A small sound classifier, trained from scratch: 13M parameters, trained on babble in 24 made-up languages, each with its own sounds, syllables and stress or tones, from a formant synthesiser.
Rows from block 8, named by matrix and row number. Rows with one number belong to one neuron. Each number is 50 + 15 x the weight over its row's rms, rounded and kept within 0 to 99. All counts start at 0. After the name is the row's rms in percent of the matrix's.
# fc1: MLP up (model.blocks.8.mlp.fc1.weight, 1536x256), inputs 172-255
# fc2: MLP down (model.blocks.8.mlp.fc2.weight, 256x1536, transposed), outputs 172-255
fc1.1127 075:76 32 35 48 61 54 41 44 42 55 49 83 44 58 54 53 61 47 66 62 47 68 29 72 35 80 23 43 62 61 55 56 53 45 48 57 61 60 46 47 60 45 42 69 29 43 41 46 24 55 25 58 46 67 38 59 35 55 81 43 15 62 70 42 44 46 38 54 76 36 38 70 37 71 51 43 54 68 60 56 72 44 64 87
fc2.1127 085:60 53 39 62 62 34 60 42 75 44 48 38 31 52 41 44 56 75 64 62 66 60 48 47 60 48 60 69 55 73 52 63 43 50 34 34 39 47 58 58 71 61 60 22 69 45 46 45 68 43 77 63 64 57 27 36 63 67 36 48 51 29 44 56 52 48 64 62 57 50 52 42 63 31 56 77 57 64 38 75 48 51 61 50
fc1.1128 084:51 51 13 48 41 45 65 62 36 43 56 54 51 49 46 46 50 78 83 55 49 58 45 82 54 38 54 55 45 76 42 63 20 66 49 50 62 70 51 45 07 73 46 37 50 45 54 29 36 31 21 60 32 37 39 47 73 73 54 57 15 55 50 35 43 43 53 72 69 44 32 53 43 26 32 31 52 41 60 68 31 81 66 54
fc2.1128 090:62 52 85 15 64 66 42 32 69 22 42 62 57 35 40 46 25 32 57 39 61 52 52 53 82 82 51 42 34 44 58 44 62 12 49 38 63 36 55 57 47 56 16 70 63 69 57 33 44 46 44 33 50 65 44 43 60 40 38 41 50 41 54 52 49 57 38 57 57 30 60 57 77 71 57 53 45 00 38 35 49 51 10 61
fc1.1129 084:73 52 79 34 53 18 52 47 57 72 68 30 58 35 44 43 61 50 54 54 69 41 47 67 54 43 43 39 47 67 51 43 56 50 76 29 54 62 60 35 68 48 45 65 22 35 63 52 49 32 48 53 47 45 41 71 67 36 36 44 60 56 04 54 17 59 57 59 65 44 52 72 46 48 33 35 67 47 22 59 44 01 26 31
fc2.1129 081:35 49 32 39 53 56 45 46 97 49 54 96 53 48 40 32 36 46 51 58 37 66 24 23 46 75 39 41 32 45 68 59 53 33 48 71 29 54 51 51 55 66 33 24 47 41 46 69 74 47 39 58 62 60 63 49 23 66 62 68 53 49 84 50 55 34 44 41 47 48 70 49 51 47 55 30 32 58 78 45 54 87 53 90
fc1.1130 090:23 67 54 49 37 50 49 24 51 66 24 44 58 69 46 24 74 41 56 34 72 54 62 42 32 47 59 43 54 58 44 41 39 71 34 38 69 36 60 46 49 50 48 45 43 48 32 64 57 40 34 81 53 57 51 52 51 53 76 53 58 77 42 64 29 50 53 58 70 10 51 62 49 52 51 67 50 11 82 51 44 43 35 53
fc2.1130 093:65 55 37 85 56 31 50 27 41 39 50 58 48 44 57 49 36 53 48 55 29 48 25 74 82 56 46 53 45 37 70 50 41 50 38 78 52 50 22 45 47 15 81 72 56 60 61 45 63 69 76 38 43 43 39 66 45 42 57 48 51 38 50 51 58 63 63 56 72 70 47 71 72 30 41 52 25 69 36 61 46 62 56 48
fc1.1131 100:59 38 40 75 67 46 27 46 40 54 48 33 58 27 61 32 10 65 70 51 66 84 37 79 35 42 58 51 41 42 48 56 44 43 33 27 52 18 47 53 54 41 57 39 35 43 74 63 69 66 45 56 51 64 40 82 52 51 76 49 32 30 47 42 45 60 48 43 47 59 45 50 50 54 60 49 34 67 41 87 10 65 57 31
fc2.1131 109:29 54 36 51 41 44 77 50 51 34 63 65 72 55 37 48 60 50 69 49 78 42 24 34 27 44 33 81 54 41 22 62 77 50 42 48 56 58 43 80 70 40 50 61 54 33 61 21 58 46 40 45 49 46 53 34 72 41 61 44 46 67 54 74 72 52 29 33 55 68 29 24 53 55 70 73 67 60 53 28 76 46 70 61
fc1.1132 068:58 40 30 53 56 56 60 12 46 16 69 38 64 49 50 48 43 64 35 52 52 20 29 19 57 70 54 50 61 29 57 60 33 39 98 55 58 66 31 69 36 58 41 49 42 50 50 45 46 55 51 41 68 63 87 62 64 60 47 75 60 46 38 55 28 71 45 67 38 31 69 45 56 71 21 81 85 41 28 77 46 61 47 49
fc2.1132 066:49 56 46 21 54 49 35 42 58 81 24 39 58 11 74 56 24 27 65 49 31 76 35 66 44 50 56 38 31 53 53 40 31 53 34 77 19 65 62 63 61 34 47 72 47 68 80 62 59 41 32 45 62 50 43 67 35 36 23 43 70 44 49 55 40 44 42 14 58 60 51 49 51 31 60 48 31 54 44 55 46 48 27 46
fc1.1133 097:34 15 31 68 47 71 41 41 51 72 93 60 44 42 44 50 50 46 30 70 53 59 45 43 61 47 32 57 38 18 82 66 57 21 55 54 61 61 21 49 28 53 69 50 46 78 46 58 44 53 59 51 25 58 79 47 36 29 51 27 29 41 26 59 50 69 36 66 34 56 47 51 68 28 23 60 39 36 50 49 49 48 55 59
fc2.1133 095:38 70 89 33 29 41 69 16 64 43 33 60 37 46 58 31 72 63 66 44 40 51 26 48 42 37 62 64 52 45 34 44 52 70 43 36 68 51 82 55 35 71 32 70 56 56 59 33 40 38 67 38 39 56 35 40 62 85 39 41 51 43 37 41 58 30 89 69 59 44 57 68 29 79 63 44 78 65 33 49 84 60 42 60
fc1.1134 123:67 32 23 58 32 36 57 24 33 45 47 67 55 60 30 53 47 57 58 70 30 71 60 49 48 62 66 76 74 53 28 44 22 55 41 82 58 59 20 95 66 41 37 69 45 21 37 61 41 21 49 48 76 35 37 59 55 58 50 36 64 54 41 38 58 49 54 40 43 69 46 40 43 27 45 28 50 38 56 57 62 72 44 62
fc2.1134 121:27 59 66 56 45 83 13 43 54 63 41 43 37 47 25 46 48 68 36 57 54 45 42 48 46 70 46 57 34 44 38 31 56 39 86 78 44 46 50 38 24 59 43 80 38 59 51 46 47 42 40 50 62 80 53 46 41 50 53 64 54 57 41 53 61 73 49 25 27 45 53 44 22 45 42 60 50 55 69 46 31 57 45 28
fc1.1135 061:38 59 71 46 62 44 46 33 57 69 44 38 50 46 59 57 53 71 58 47 55 46 54 48 35 42 68 28 32 67 62 49 38 27 79 47 73 28 48 46 79 60 20 43 62 38 54 25 63 21 51 34 55 60 40 48 19 40 29 55 30 53 51 39 35 86 62 72 48 57 49 69 61 35 64 32 33 25 66 49 57 59 62 45
fc2.1135 063:24 63 41 79 66 58 51 64 45 32 47 47 44 69 66 47 46 44 53 94 54 59 39 58 45 35 39 82 35 26 32 46 38 64 62 78 39 62 39 54 76 18 66 34 51 83 36 50 40 64 76 43 20 63 52 49 67 43 62 69 60 76 47 55 83 30 45 58 57 56 36 72 41 44 35 60 49 44 70 48 42 79 67 30
fc1.1136 135:46 82 34 50 76 38 53 56 63 57 39 68 57 44 66 62 82 52 73 39 50 53 56 63 51 64 64 43 69 37 38 33 33 33 32 29 61 66 62 25 49 46 33 34 46 42 26 45 37 32 57 26 51 59 23 87 70 71 57 44 39 38 41 46 63 66 66 60 70 67 37 39 62 69 31 54 44 36 41 41 08 51 77 64
fc2.1136 132:74 32 65 39 44 67 67 54 32 49 47 40 37 43 62 33 43 48 46 59 73 49 33 52 60 70 36 37 50 62 55 52 64 46 57 62 31 51 54 87 51 53 49 58 83 46 34 25 54 48 49 41 51 35 59 05 41 44 60 35 44 53 45 64 42 38 33 42 44 48 58 77 33 40 59 75 33 54 44 63 61 52 40 68
fc1.1137 115:31 52 59 59 74 46 50 36 20 46 71 45 48 18 34 55 65 45 82 43 61 65 68 45 60 54 59 50 54 40 27 73 47 34 51 43 56 40 41 49 61 25 70 42 59 59 37 50 60 46 36 72 54 49 37 55 36 22 57 39 63 68 59 52 40 63 39 38 77 63 31 54 53 35 65 64 73 40 74 65 42 44 44 40
fc2.1137 114:54 41 49 50 46 88 74 71 53 57 56 66 44 55 43 38 57 50 19 50 58 48 44 59 47 57 68 63 39 59 40 48 44 70 60 39 51 57 48 34 34 61 44 70 32 35 57 62 52 66 52 41 50 59 60 50 36 44 44 40 62 42 80 61 50 34 47 54 44 38 46 70 42 37 59 52 29 55 82 31 60 71 61 48
fc1.1138 094:47 39 68 48 57 54 47 57 58 78 52 63 63 34 33 25 38 85 45 66 48 49 45 44 62 51 58 61 49 58 48 43 42 57 57 39 75 47 44 49 47 64 47 33 38 64 55 55 80 27 43 50 48 59 55 42 59 37 64 45 46 29 40 70 30 44 45 51 36 64 46 51 58 49 61 50 19 64 62 70 31 41 67 40
fc2.1138 086:50 70 41 35 40 26 50 59 41 43 65 48 53 78 28 43 34 25 51 36 55 67 44 43 47 44 54 63 31 63 33 56 52 55 47 41 63 41 48 56 41 46 36 57 75 39 47 40 57 53 79 53 64 81 72 35 35 62 54 49 42 58 58 57 61 70 45 71 62 30 34 67 52 55 95 53 84 42 46 49 51 45 99 60
fc1.1139 064:61 45 64 38 41 55 58 54 57 55 38 46 49 32 39 37 27 85 71 20 62 40 34 39 36 14 62 47 54 43 49 17 63 49 64 62 48 76 46 57 38 81 32 72 15 75 62 50 57 33 53 39 38 58 62 53 55 16 71 69 63 74 45 47 44 68 71 56 49 38 73 24 25 27 58 48 59 41 46 36 40 56 51 72
fc2.1139 070:22 30 17 73 57 46 48 38 57 55 67 45 54 44 49 35 37 35 28 42 19 55 53 60 50 61 59 62 28 46 48 49 68 49 59 48 46 35 49 39 49 41 56 32 83 23 60 72 45 61 68 66 44 59 44 48 33 45 44 75 48 32 53 54 70 56 36 46 78 46 51 93 77 53 52 85 36 45 55 76 23 50 51 56
fc1.1140 090:56 51 53 28 64 50 30 24 47 43 36 42 37 32 44 57 65 50 46 63 38 55 63 67 47 58 48 65 50 56 71 67 60 40 47 45 27 45 36 36 45 61 64 50 85 70 31 57 76 71 51 43 50 39 56 30 68 52 20 43 49 73 52 51 78 45 46 69 33 27 61 77 74 57 62 62 50 57 46 86 60 79 32 00
fc2.1140 082:50 46 43 18 45 97 47 76 67 42 52 73 57 46 63 52 45 55 54 44 56 32 52 48 52 59 48 36 11 62 55 45 51 47 59 46 51 70 33 57 59 52 58 47 38 30 72 56 43 35 46 54 56 59 48 45 57 72 40 66 57 69 35 56 24 62 29 25 65 86 38 22 36 45 47 56 47 31 61 43 41 62 48 40
fc1.1141 125:49 53 48 61 31 47 45 50 56 85 22 30 69 23 43 42 16 46 46 52 69 54 64 50 45 52 57 48 24 60 55 40 26 64 31 18 71 39 67 44 39 37 43 47 72 67 60 33 69 62 38 34 44 51 72 19 47 46 48 34 55 43 12 24 59 54 69 47 49 32 52 73 53 32 55 58 29 60 33 41 38 36 72 44
fc2.1141 117:62 44 45 61 39 51 46 50 62 69 56 79 31 50 33 68 57 25 29 43 58 60 48 46 71 52 44 37 69 61 58 35 72 29 81 45 68 34 61 65 46 54 47 37 22 44 33 60 48 47 45 67 54 46 31 47 49 48 63 44 39 56 97 41 67 22 43 49 52 62 54 54 55 52 49 35 65 39 57 41 72 51 55 60
fc1.1142 078:35 29 64 54 09 48 57 43 43 53 42 46 61 47 57 44 36 41 64 85 51 51 64 39 75 62 48 50 55 55 55 58 43 41 47 74 49 75 40 67 68 33 51 44 26 51 46 38 51 49 42 88 53 28 63 38 61 47 17 19 52 70 57 48 69 09 42 35 26 57 63 90 63 51 32 49 65 46 53 74 48 45 29 46
fc2.1142 082:39 51 13 56 56 51 38 61 42 74 44 53 41 76 33 41 82 59 66 30 25 44 64 38 50 71 40 54 33 59 00 39 69 68 42 47 47 80 75 62 55 40 38 35 45 51 58 38 45 66 68 73 62 66 34 57 66 76 89 65 57 34 49 50 52 82 55 55 56 65 55 43 16 40 62 59 54 68 24 52 54 44 49 50
fc1.1143 086:47 50 52 53 39 38 75 45 32 85 57 54 53 61 38 47 64 45 53 45 47 51 48 42 10 64 87 34 47 60 53 53 44 43 50 26 30 56 60 51 57 63 44 60 49 53 35 85 39 64 72 57 68 71 64 81 60 51 45 50 21 33 51 62 66 53 34 52 53 76 45 25 57 69 30 74 54 39 31 70 61 48 74 69
fc2.1143 087:45 38 47 46 55 41 42 67 51 75 34 17 70 49 74 43 41 69 57 86 49 58 65 77 90 28 05 62 43 54 57 67 45 52 53 64 66 48 58 54 56 66 65 43 53 46 91 49 45 56 68 53 38 20 53 42 29 49 47 70 78 47 41 51 50 51 60 62 50 55 14 44 30 24 67 65 49 58 41 35 29 70 50 44
fc1.1144 159:27 42 48 52 25 53 29 31 55 34 28 43 75 41 31 44 53 54 72 65 66 47 28 43 47 53 84 60 46 52 46 47 51 55 81 86 59 29 43 51 45 39 51 75 39 61 50 62 74 62 68 58 70 51 65 45 52 57 48 41 46 41 44 30 17 73 28 74 59 38 44 57 44 36 41 62 34 31 32 43 29 49 29 56
fc2.1144 152:74 43 53 57 61 23 74 46 30 41 43 45 15 61 56 58 67 46 85 50 64 55 72 55 50 68 42 38 54 49 88 36 35 33 32 55 57 54 48 68 25 63 54 30 75 66 56 51 61 37 12 45 53 52 41 56 40 35 22 63 37 66 59 56 57 37 46 53 55 33 68 54 27 50 53 41 51 43 58 38 41 50 60 74
fc1.1145 055:48 64 78 58 48 29 66 43 44 55 41 52 51 36 38 09 23 70 46 45 57 83 47 45 39 73 26 44 16 61 74 47 37 60 30 46 58 29 63 51 39 54 66 58 65 54 49 77 70 47 53 41 39 68 81 55 27 66 57 65 49 44 32 38 59 36 62 67 45 31 70 62 38 52 66 15 30 69 48 31 51 49 34 64
fc2.1145 057:34 61 53 51 26 56 32 29 66 39 62 42 59 34 39 70 58 44 66 59 54 46 70 74 62 44 40 48 50 59 40 62 42 52 47 48 57 57 57 60 48 59 46 55 61 58 67 44 52 56 33 80 62 45 50 45 70 64 50 48 44 47 34 41 54 44 24 64 74 63 31 44 43 17 30 73 71 47 51 81 44 52 41 19
fc1.1146 081:65 26 43 45 40 50 55 42 30 33 37 38 47 69 55 60 29 56 50 69 19 46 45 73 49 98 37 56 44 36 46 83 54 66 78 12 41 40 50 61 52 18 44 68 15 25 45 59 54 55 60 23 63 58 45 56 46 43 58 32 41 24 81 49 51 58 50 70 75 07 35 67 54 55 35 40 37 46 40 43 47 45 41 63
fc2.1146 085:29 36 48 47 31 34 51 58 69 66 52 27 60 68 99 63 65 64 73 44 52 29 81 39 50 16 55 61 54 31 62 36 42 49 55 61 37 56 43 34 33 77 55 30 63 51 36 35 82 45 28 71 44 53 53 44 58 51 48 54 69 48 23 57 31 46 21 42 31 79 70 34 40 50 65 51 52 65 65 76 36 51 77 17
fc1.1147 060:64 39 41 61 76 56 58 29 53 50 77 51 25 20 50 27 71 61 44 63 48 40 32 75 46 42 51 40 40 40 33 46 17 67 48 59 70 45 40 58 58 31 27 22 64 27 27 54 36 90 40 68 81 39 52 80 72 53 44 44 64 39 64 31 56 31 26 60 57 79 41 72 22 55 31 37 66 41 44 44 50 51 18 56
fc2.1147 061:20 60 68 35 26 63 68 69 29 61 64 49 49 53 58 55 39 52 74 29 51 64 54 55 54 64 33 28 29 82 51 44 53 45 25 65 61 57 33 33 36 64 43 57 42 54 53 18 51 55 28 53 82 27 47 40 55 35 47 42 42 55 38 56 44 64 50 64 38 33 51 66 47 49 71 57 56 70 37 49 59 33 31 82
fc1.1148 101:47 34 33 49 54 22 45 43 00 61 52 67 80 37 72 57 42 55 46 31 67 60 50 52 74 16 56 71 42 66 54 41 59 58 44 58 38 65 41 59 36 80 67 62 46 84 70 33 52 67 50 56 38 58 29 58 64 63 48 46 58 66 46 50 50 55 29 44 47 47 67 61 50 50 22 30 65 41 41 62 31 59 54 74
fc2.1148 101:35 59 84 49 69 27 44 45 65 70 43 50 61 66 36 30 38 31 18 40 35 38 75 59 63 27 33 40 62 49 78 61 53 48 35 43 46 62 56 34 36 68 46 40 23 59 44 49 67 31 27 69 39 41 29 64 48 69 61 37 73 46 84 30 48 48 47 49 54 61 47 42 51 37 85 63 68 40 55 38 57 46 72 33
fc1.1149 077:51 35 62 57 52 65 34 74 10 45 51 52 54 72 53 75 57 52 52 32 59 47 37 30 44 74 42 50 68 50 27 40 15 41 57 56 55 44 38 36 47 43 35 40 74 55 61 33 62 31 69 53 25 52 36 47 45 51 79 51 64 29 43 42 80 40 63 68 69 58 17 59 91 56 26 24 67 35 56 52 45 55 13 35
fc2.1149 088:48 47 63 83 70 46 63 50 49 64 32 45 30 44 57 50 52 50 41 47 58 33 56 46 59 20 43 36 76 65 34 48 56 19 83 64 46 86 37 74 64 46 50 35 59 46 35 28 35 41 57 75 48 31 56 37 48 43 42 71 44 47 45 38 44 74 32 45 56 30 86 52 40 50 45 77 37 69 56 42 38 54 39 65
fc1.1150 056:54 76 26 42 43 61 63 47 49 51 55 52 41 78 34 69 63 76 57 56 62 22 62 59 47 71 56 41 71 57 36 42 53 53 49 39 48 58 69 40 35 65 41 69 86 63 69 55 45 55 39 34 45 50 69 87 35 44 34 81 37 47 40 51 29 61 53 49 48 41 38 71 63 49 51 66 59 38 37 47 77 37 44 53
fc2.1150 055:66 22 40 47 55 41 53 38 71 45 56 52 61 37 63 42 33 58 58 43 57 61 66 58 39 45 37 78 45 56 76 57 38 51 64 38 40 53 42 71 79 49 50 42 35 49 23 38 46 56 58 54 42 46 40 56 55 34 61 35 31 47 46 55 48 29 51 52 42 56 55 19 45 49 60 63 35 38 60 70 23 60 50 48
fc1.1151 045:35 77 48 58 67 52 42 46 76 25 72 39 52 60 47 52 66 48 44 52 48 50 19 56 72 57 76 55 45 39 45 46 38 77 30 34 68 46 37 37 42 72 66 54 51 45 44 51 85 67 68 61 33 46 45 56 47 34 35 52 69 80 60 09 37 42 53 21 21 61 61 53 44 42 35 36 35 60 30 09 34 37 39 54
fc2.1151 047:58 53 63 55 35 56 58 62 60 78 29 46 58 40 55 25 37 71 52 76 42 38 54 57 46 51 39 53 69 62 39 54 69 26 70 48 42 57 49 59 72 59 64 38 22 60 39 41 37 61 48 32 67 61 27 62 63 40 60 30 38 42 27 51 70 38 15 48 60 76 23 44 51 58 66 34 52 45 65 68 54 38 49 66
fc1.1152 089:51 67 55 27 71 33 71 39 66 59 65 55 43 68 52 55 28 55 55 39 41 19 38 82 66 69 43 46 15 60 29 37 83 28 41 43 55 42 61 38 46 54 47 56 41 36 59 50 54 60 52 43 50 45 41 44 32 45 43 65 66 21 65 44 51 38 45 24 67 56 45 45 36 48 69 81 53 38 44 44 37 38 44 38
fc2.1152 087:57 31 33 45 41 41 20 38 68 60 44 63 42 71 66 32 44 59 51 45 55 42 33 51 91 38 39 72 48 65 47 69 39 59 54 35 53 55 71 36 54 56 41 56 31 41 54 50 32 50 58 58 43 52 48 46 26 61 21 47 74 76 49 62 51 29 63 34 46 57 73 48 30 54 38 35 44 62 60 54 78 85 58 52
fc1.1153 075:78 54 65 39 92 47 57 63 39 69 39 59 53 74 48 15 49 46 52 75 36 69 56 49 55 71 44 20 40 34 45 50 54 51 80 55 69 35 99 55 48 25 85 58 49 54 69 51 38 39 34 55 51 54 50 55 42 41 62 57 54 49 42 62 58 47 58 54 32 16 61 39 40 70 54 53 46 33 52 49 26 36 16 69
fc2.1153 079:74 26 51 56 32 64 59 26 36 20 28 57 17 53 46 56 19 41 47 40 48 55 70 30 58 28 57 62 54 80 37 39 32 33 29 74 59 45 34 57 51 38 44 46 60 38 29 50 56 52 67 29 95 60 47 50 43 58 39 56 74 61 40 42 47 57 74 58 65 23 39 26 39 61 55 39 84 71 48 34 29 57 34 65
fc1.1154 118:50 40 73 45 42 49 64 47 41 41 66 18 53 50 64 23 32 66 56 66 44 65 01 25 43 68 51 46 34 42 56 24 66 59 56 71 65 52 44 56 62 54 47 56 29 53 55 68 52 24 32 43 62 55 61 35 66 47 27 52 20 33 43 42 40 37 45 75 42 30 76 47 71 27 64 52 44 29 35 70 17 40 67 43
fc2.1154 113:29 25 30 64 38 48 35 41 33 42 56 88 76 13 39 29 30 26 64 33 48 68 44 20 39 47 56 57 56 60 37 43 43 61 50 54 60 40 58 57 58 50 50 52 66 54 58 43 63 53 31 50 56 38 60 35 29 58 64 51 42 72 48 57 42 51 38 36 74 50 37 64 65 61 49 56 60 51 46 58 85 81 58 43
fc1.1155 105:26 41 60 50 64 74 43 49 36 48 45 73 33 67 64 33 42 80 66 35 19 53 37 50 58 35 75 67 52 26 53 54 52 71 49 39 70 34 51 54 59 35 58 10 56 61 47 44 70 57 56 53 52 37 61 56 56 57 41 35 37 34 32 42 30 33 48 35 34 43 58 71 72 50 60 44 38 29 61 58 30 77 52 50
fc2.1155 096:58 40 52 36 58 70 70 37 68 29 48 73 59 54 48 69 70 56 48 43 64 61 65 26 35 42 47 34 68 41 67 63 56 47 50 48 70 39 77 62 32 73 49 65 36 39 38 43 72 56 70 50 76 31 49 65 43 50 77 57 42 70 47 55 82 45 37 68 30 55 49 55 39 76 69 51 54 62 41 46 87 32 52 70
fc1.1156 141:25 50 42 67 58 63 76 46 75 49 54 41 32 52 56 24 50 50 43 79 39 52 41 50 53 63 66 67 39 43 44 43 45 29 59 47 44 50 59 55 55 29 73 39 16 47 48 83 40 30 59 43 66 28 61 43 49 40 54 50 81 33 73 28 48 73 06 57 76 36 40 43 48 45 37 51 56 43 62 56 44 09 36 70
fc2.1156 130:60 52 58 36 54 73 55 61 24 35 64 40 56 28 54 45 32 47 38 47 44 41 55 80 05 32 55 58 63 71 80 60 27 74 38 66 60 39 10 26 71 46 20 39 65 69 60 53 55 60 65 66 29 55 78 63 67 53 60 39 30 74 68 48 42 57 70 53 51 48 41 75 20 58 49 51 57 35 80 55 84 77 64 16
fc1.1157 078:59 57 38 76 36 54 40 51 32 61 48 51 43 75 68 57 23 43 46 56 53 43 56 69 50 37 74 52 64 69 30 31 37 45 69 51 64 60 58 78 68 75 49 28 65 49 46 74 43 52 28 71 63 39 29 75 60 35 61 87 59 25 54 52 41 63 40 53 36 33 57 68 58 47 58 38 46 53 40 39 29 64 45 26
fc2.1157 079:49 55 44 38 60 17 49 47 77 31 60 42 87 31 34 45 69 46 71 55 40 53 60 51 49 52 29 81 40 59 55 58 31 36 47 49 34 62 29 57 21 48 39 43 34 51 42 41 75 46 59 45 32 62 59 58 58 35 38 43 51 44 46 61 73 32 26 30 36 66 40 43 39 57 53 56 53 56 38 58 56 58 64 37
fc1.1158 107:29 74 84 57 52 53 55 73 53 37 58 52 62 20 63 66 69 52 65 24 55 43 50 50 40 83 64 43 47 52 48 75 42 53 55 58 60 42 31 25 38 55 70 83 57 71 47 53 64 61 39 43 27 32 58 67 65 50 64 47 70 42 51 43 29 59 33 33 52 40 36 25 40 71 69 47 60 65 63 69 49 40 77 78
fc2.1158 119:54 39 38 56 26 82 51 45 09 62 49 63 37 76 40 47 32 44 68 66 30 88 35 52 63 60 23 40 43 37 24 63 38 35 34 30 51 38 55 83 59 60 63 45 51 41 59 51 39 27 64 41 69 54 42 49 26 47 52 39 35 45 39 62 35 47 41 54 31 64 59 47 40 46 57 48 61 49 48 45 36 70 74 49
fc1.1159 071:52 31 52 45 61 17 45 62 66 40 32 70 54 43 53 41 76 71 54 72 49 42 46 56 43 27 45 52 49 74 44 61 50 46 74 62 37 31 55 57 16 76 53 43 44 60 37 44 59 46 63 50 51 60 45 52 65 54 37 51 68 31 53 69 40 32 29 38 52 65 74 62 63 69 43 43 33 50 24 48 46 67 42 46
fc2.1159 072:32 58 52 67 26 61 44 45 24 36 39 39 59 54 48 42 64 23 43 29 19 53 50 52 58 39 46 50 63 50 47 61 33 38 65 23 60 77 59 21 81 46 46 27 54 49 48 54 54 50 71 35 58 64 55 71 41 41 74 68 49 59 30 35 62 55 47 57 32 32 55 58 59 32 64 47 67 41 63 76 33 38 24 49
fc1.1160 126:45 52 31 61 44 45 51 27 53 47 43 58 52 47 27 42 34 62 57 22 43 65 75 32 59 58 64 17 49 66 50 67 45 39 51 61 48 70 71 61 71 41 49 36 55 48 40 55 31 32 56 46 78 55 25 43 25 56 58 47 34 69 39 52 53 55 74 65 42 32 23 60 54 58 47 37 50 20 42 69 84 51 59 21
fc2.1160 128:70 45 61 39 35 47 49 35 49 38 57 36 55 48 38 43 65 53 59 60 48 55 46 86 50 49 39 54 43 56 52 54 52 65 51 53 56 54 47 68 40 49 54 62 38 70 50 40 65 61 54 60 29 52 34 58 66 41 37 24 82 39 34 29 76 11 32 25 39 67 42 49 60 33 22 62 43 61 57 32 57 31 25 55
fc1.1161 080:42 84 66 57 40 47 32 67 74 27 60 55 36 25 60 53 25 45 39 63 50 42 49 44 41 66 64 44 36 48 28 19 36 78 79 26 62 67 50 66 35 50 35 62 44 24 50 64 39 43 64 82 18 43 52 52 39 54 41 56 77 52 78 62 41 24 37 57 28 50 40 60 58 83 46 50 60 53 67 55 44 78 36 64
fc2.1161 092:55 23 42 61 39 27 52 36 51 52 43 56 38 99 45 23 66 42 47 63 63 56 69 61 60 46 35 62 52 51 51 50 32 33 38 78 56 49 48 57 56 41 30 33 69 62 32 54 55 35 41 50 69 68 64 07 63 59 44 47 47 30 32 44 40 71 36 69 62 69 68 60 44 58 55 45 35 45 21 63 35 43 48 66
fc1.1162 080:40 47 67 63 12 76 55 67 60 52 54 68 61 88 43 58 46 48 36 59 20 59 61 47 22 50 32 83 46 56 53 50 42 72 56 23 53 53 60 57 60 44 40 46 73 42 43 50 53 36 47 60 56 67 48 34 48 50 45 43 59 74 49 56 44 45 57 59 39 43 53 72 87 30 59 74 64 46 50 51 31 53 45 46
fc2.1162 082:53 36 53 58 41 55 28 57 45 86 55 42 67 43 46 44 49 56 22 49 78 41 21 48 61 41 29 67 33 39 33 64 58 43 47 81 37 32 60 47 65 67 58 62 67 33 54 44 61 47 62 66 54 70 56 45 50 61 36 51 42 66 39 20 67 50 45 58 49 44 54 31 43 55 53 47 65 78 24 61 41 50 60 50
fc1.1163 062:27 29 40 46 58 21 64 33 84 43 63 72 54 53 54 37 47 33 27 57 64 64 27 38 12 26 41 70 43 53 80 60 58 54 42 70 32 59 47 15 49 44 37 41 51 56 39 68 36 29 43 48 49 55 87 68 77 51 53 58 24 28 41 44 62 48 36 50 58 39 40 53 61 40 38 43 41 41 69 63 29 39 68 46
fc2.1163 067:48 76 43 60 50 69 30 53 18 45 25 33 68 62 25 50 50 77 78 37 56 56 56 45 56 76 64 33 26 54 26 86 58 63 43 44 66 48 43 64 23 61 57 63 47 43 60 36 69 55 42 58 41 53 22 78 22 54 39 39 90 58 57 63 48 68 66 71 51 43 47 47 71 36 56 53 36 44 52 28 48 54 58 45
fc1.1164 072:32 62 34 73 47 60 41 39 41 73 53 28 61 23 40 74 53 69 58 88 54 60 41 52 25 73 26 45 60 43 37 41 32 44 29 32 46 44 62 64 44 66 60 40 31 54 64 60 51 69 64 38 46 60 39 57 58 75 58 53 65 29 26 54 49 40 72 68 70 45 32 30 46 66 47 50 29 67 57 60 66 27 44 38
fc2.1164 065:53 39 28 56 54 69 76 35 79 65 59 85 56 65 68 34 62 49 47 67 61 56 79 35 67 69 50 40 40 40 39 43 73 20 43 39 34 28 65 57 73 45 72 35 47 44 46 66 68 65 54 57 35 47 79 37 58 37 32 52 31 71 68 45 18 56 56 69 62 47 23 44 42 63 59 29 51 61 41 41 29 30 61 66
fc1.1165 107:45 60 55 33 50 53 58 69 65 30 49 54 22 71 43 60 42 62 54 50 51 47 50 38 19 52 70 55 23 36 53 42 87 35 84 24 36 72 56 31 66 58 60 28 83 28 65 51 50 57 72 40 61 51 43 64 76 67 45 38 19 52 38 23 47 51 29 54 91 48 60 46 42 56 53 63 46 56 44 78 54 61 31 31
fc2.1165 104:59 35 27 78 22 51 59 44 41 53 56 31 50 37 46 39 52 47 30 56 50 45 48 81 65 48 39 49 45 55 28 56 46 93 48 79 63 40 66 58 28 46 34 52 51 66 50 51 60 56 26 93 40 58 47 47 47 42 37 53 51 23 64 56 20 46 51 41 57 47 36 54 68 55 41 32 38 44 65 29 45 25 80 46
fc1.1166 075:62 47 45 41 68 68 67 37 40 62 22 59 41 34 39 32 55 69 60 57 73 59 52 29 25 65 59 44 45 50 52 48 38 43 54 46 85 35 54 78 31 53 51 25 53 65 53 49 40 47 49 54 53 51 76 49 69 35 63 10 41 62 39 44 14 51 69 57 53 43 78 52 65 37 96 37 76 47 41 31 36 45 66 46
fc2.1166 080:63 69 85 49 04 50 64 50 64 20 73 60 60 87 74 44 53 23 21 28 66 79 49 58 74 69 41 58 50 28 48 59 72 50 23 69 67 68 57 50 69 69 55 70 50 38 49 62 50 49 78 45 53 16 24 66 60 70 45 50 63 46 48 51 40 53 53 61 49 42 44 55 42 21 39 53 51 59 59 28 44 66 40 42
fc1.1167 093:25 48 62 69 29 49 22 35 65 48 57 39 64 39 40 27 59 52 33 69 40 37 51 33 65 58 43 35 25 61 56 56 45 71 72 42 64 29 40 68 63 54 63 28 50 49 50 55 59 28 31 42 57 39 37 43 40 54 56 41 46 35 62 70 29 53 46 59 35 41 43 52 81 53 44 59 45 29 36 44 67 50 54 22
fc2.1167 105:53 63 51 72 49 41 69 59 30 49 64 51 33 78 47 32 75 36 29 34 67 49 49 40 64 29 42 47 48 45 29 53 49 67 22 70 50 47 53 48 83 46 71 58 56 65 56 35 35 50 72 33 50 56 17 54 53 87 43 30 58 64 52 60 73 51 55 28 61 72 37 48 22 74 46 48 58 69 24 55 62 22 56 44